{
  "model": "segmentation model",
  "crop_scale_min": 0.8,
  "horizontal_flip": false,
  "arch": "unet",
  "norm": "groupnorm",
  "weight_standardization": true,
  "widths": [64, 64, 128],
  "block": "basic",
  "attention": true,
  "beta2": 0.98,
  "eps": 1e-06,
  "epochs": 29.3
}
Rows from block 9 of a small segmentation model, named by matrix and row number. Rows with one number belong to one channel. Each number is 128 + 32 x the weight over its row's rms, rounded and kept within 0 to 255. All counts start at 0. Numbers have three digits each. After the name is the row's rms in percent of the matrix's.
After each channel's rows are labels from the 100 images, of 14848, where the channel reaches its highest value: "strongest on" is what is common among them. Only what is clearly more common there than usual is listed. The data: short English words printed on busy colour backdrops. In brackets: how many of the 100.
# convs0: first 3x3 conv (model.decb.0.1.convs.0.weight, 64x64x3x3, standardized in use, each kernel summed), inputs 0-63
# convs1: second 3x3 conv (model.decb.0.1.convs.1.weight, 64x64x3x3, standardized in use, transposed, each kernel summed), outputs 0-63

convs0.39 099:130144128149140101182119100103090075110123120107089120182090137138138143101128039099175046194163154141124187128163156103085110128050147194140114155128147113145105115137105119128128110120108119
convs1.39 070:122182173114093151078096149156128187117078020090128128128137126095116115128102167156101162130139141152128103177090103091128101135103151078149118112128128142107098114099124128103145112200165201
strongest on: the letter l (51); the letter i (48); the letter s (42)

convs0.21 100:145058128128105133121110139128132136083171076140137128158075160114146161188141103156131128122108116144135107128139066163137137061159163108140199145043129148168055128143176103121186137116117142
convs1.21 124:135124092123102141092103108142127135119160128148121154175128148158088081128169128153107147178089132102135238137078122127157130221138055172139103102133118105135134105132062189135124129134111101
strongest on: the letter b (96); first letter capital (86)

convs0.0 091:140204079128139093158128153099183137133136102128120140085161074146178179160176100150152121145128143102094118144119128090110125089179136117095154095138143146120186099136098142121216057119127081
convs1.0 098:140111147110120040093128126147110154135171136128076091128201108128157085154154143128163146045160151120035150123098118170119128117137082134118128157083141137100118172138145135070138119169165150
strongest on: the letter r (72); the letter d (36); the letter k (30); the letter m (27)

convs0.41 098:113138147108163128067151137116127101151118128098138036111124063196123118141152159158135117059149108144134117121141160107139090103070097110133098068102141150089212164096092124137112179112128151
convs1.41 088:147122128125082147149159124189128128081163114168105150180054163192106135113124163126144137175119143090191139101152075093054128220128108149137119154165119128160122116139110163141117128136100099
strongest on: the letter m (99); the letter o (68); the letter n (48); word: moon (31)

convs0.12 111:125182095100155150140128129162114175076122077102208129120128121128146125134128191149136140140128128089000153190128123171145103128128086098119154153110128133128088160122182098128161120131128119
convs1.12 126:095124110153165149128137088148101128123121112154131105128110136138156086142139016128166133101147139150121127092156166103128169157077129122100167075128177217158128071128123108122180204111121130
strongest on: the letter y (100); the letter j (28); word: joy (28); word: day (25)

convs0.57 097:135176082122105098149128140150098116163128079158135128158137157143117140119181152072128080176093090180081137101110120169128115128128081065078149108166089115130097132139044166085169137114164090
convs1.57 110:120166140180138134092128195109128139044120106126065131108112128099209219121196127128084128122127128138150148135128171113106179118087140154109134149135120100149108112141050111103128120125111097
strongest on: the letter n (81); the letter i (48)

convs0.40 095:102144100094096139104048126106121179167095128160195137118201182117146118102113091113128173106087161128135159143115128135128112141121120117116102048129148210128099158177147142108175084139111102
convs1.40 099:079116051128087155130120128128144135084101185153090145137120128199153070156134096120115160109102075101160116115164163128146115163081074140093189136128172098141111142071182151085153128103123138
strongest on: the letter w (99); the letter o (94); the letter n (46); word: owl (32)

convs0.26 105:135145153121072168128081157103127128073129127131128211106028128134104116077137128091140110149128092165097097136153155128136115092087163144166128128122126175155084152128121068113157136132054174
convs1.26 106:098125122138071112122115119158128179093116147093172108128118170136128143141086180141091141218132101062238148128111155104141123163128107160164066128136146095140108094128106175122138105100128100
strongest on: the letter p (89); the letter n (47)

convs0.37 073:142075131097119113092147134098128089110146115129093066205120177140096159099166105069174159173157105117110156119168194103145113106117171093146115172074128157140138092084119147123128177075149140
convs1.37 089:166128181090169128188141128128128165128128085128140137163179135073160129119081107162128117148110193160136121139141141212089082128128137117154128029128104135091114134100112120128172066166148122
strongest on: the letter a (78); the letter w (35)

convs0.58 100:151122101143130125096087161150063119084194120151152190128073126130109083161148140101128120171087080149138170073152147146104088122134110146128163111175142130128128137085160171101144084035113144
convs1.58 104:111168178149159110128134132128184141119147054118093080085163102123134215128128134103046141094165123156116104128125160127122152110118146202122071134076115135131118109129120115149119185072128085
strongest on: the letter a (68); the letter r (60); the letter t (59)

convs0.55 124:128148134061110146096107128187108106128144128121158087128106138149145119131121148111136176118078125101107138210138100157161099152128155128156044019140158099144144159128138102152139123072185121
convs1.55 067:140130104164160110099152127139007117128047160059093143142121104102159160143124128120149167128030128153154105128128123143129139118099181117108116128118162115107140128183103128128173084119121150
strongest on: the letter y (63); the letter x (30)

convs0.27 119:128245044122101152118107144149150150145135113128145117135120128159135148151111145129173117098119127113109116139107128119186128128128020104107128038121155140150062137098143140128125119169128128
convs1.27 100:118080139083179105167121159128096126145068159125101113158114136120185136105150066131186194089157157136126057130072147148099119110094116116116180142098127145069128130128128117091130173152192153
strongest on: the letter y (82); the letter j (29); word: joy (29)

convs0.38 098:116105072142150156144071107181116075136128117109128142128143159155120127147146140120134128115083138188167125161108000122103100134162069098128128114119076115116084154127084137128141091116136072
convs1.38 089:202167081140125136143128180118132160096144094147072222101103158121103162127120170142128117137099181100152086120169065148128147128160116158149147121157108126164080137128112104181168088141172097
strongest on: the letter a (98)

convs0.45 087:143082155106168128136088136097183129128111121118164118136127108117096179144120106156120101113082110120152113071152123157135152108166128030128161078160117146169072125121202045128175096110127149
convs1.45 065:189162132101119126128193128119123141128156131066140115177103128128128106158096128057143119128180143117128111145084118070115127128177088148146084113104145099170141106031128219111128114115162141
strongest on: the letter b (47); the letter g (37)

convs0.14 102:128138138091104156135101128094194128077148091102100128138087154142147146118128115089111123000139128174153112129150150192107139095147128092136122143076128153152084138128128060091152128146118135
convs1.14 102:163109103114106136121115134161121155159098199134148166149135128152119137159135191132128094166095063011156146089128146107119097166128097119118128104178089095102128113113112183128136123098134052
strongest on: the letter p (100); small letters (64); the letter i (55); the letter n (46)

convs0.50 122:148024173138096102140138152128122128113128122133128128164160121128131165142078121143175135126135099037098143019154128188137110136128136087097142123135199149088157118121120151128128143089115124
convs1.50 071:190143143083138131141138128126107116116164111176128119128128079119112141116170143149125199096127175128143098143126071173139118118161088146116117143112114169206154179194199057169107128128116087
strongest on: the letter m (58); the letter u (29)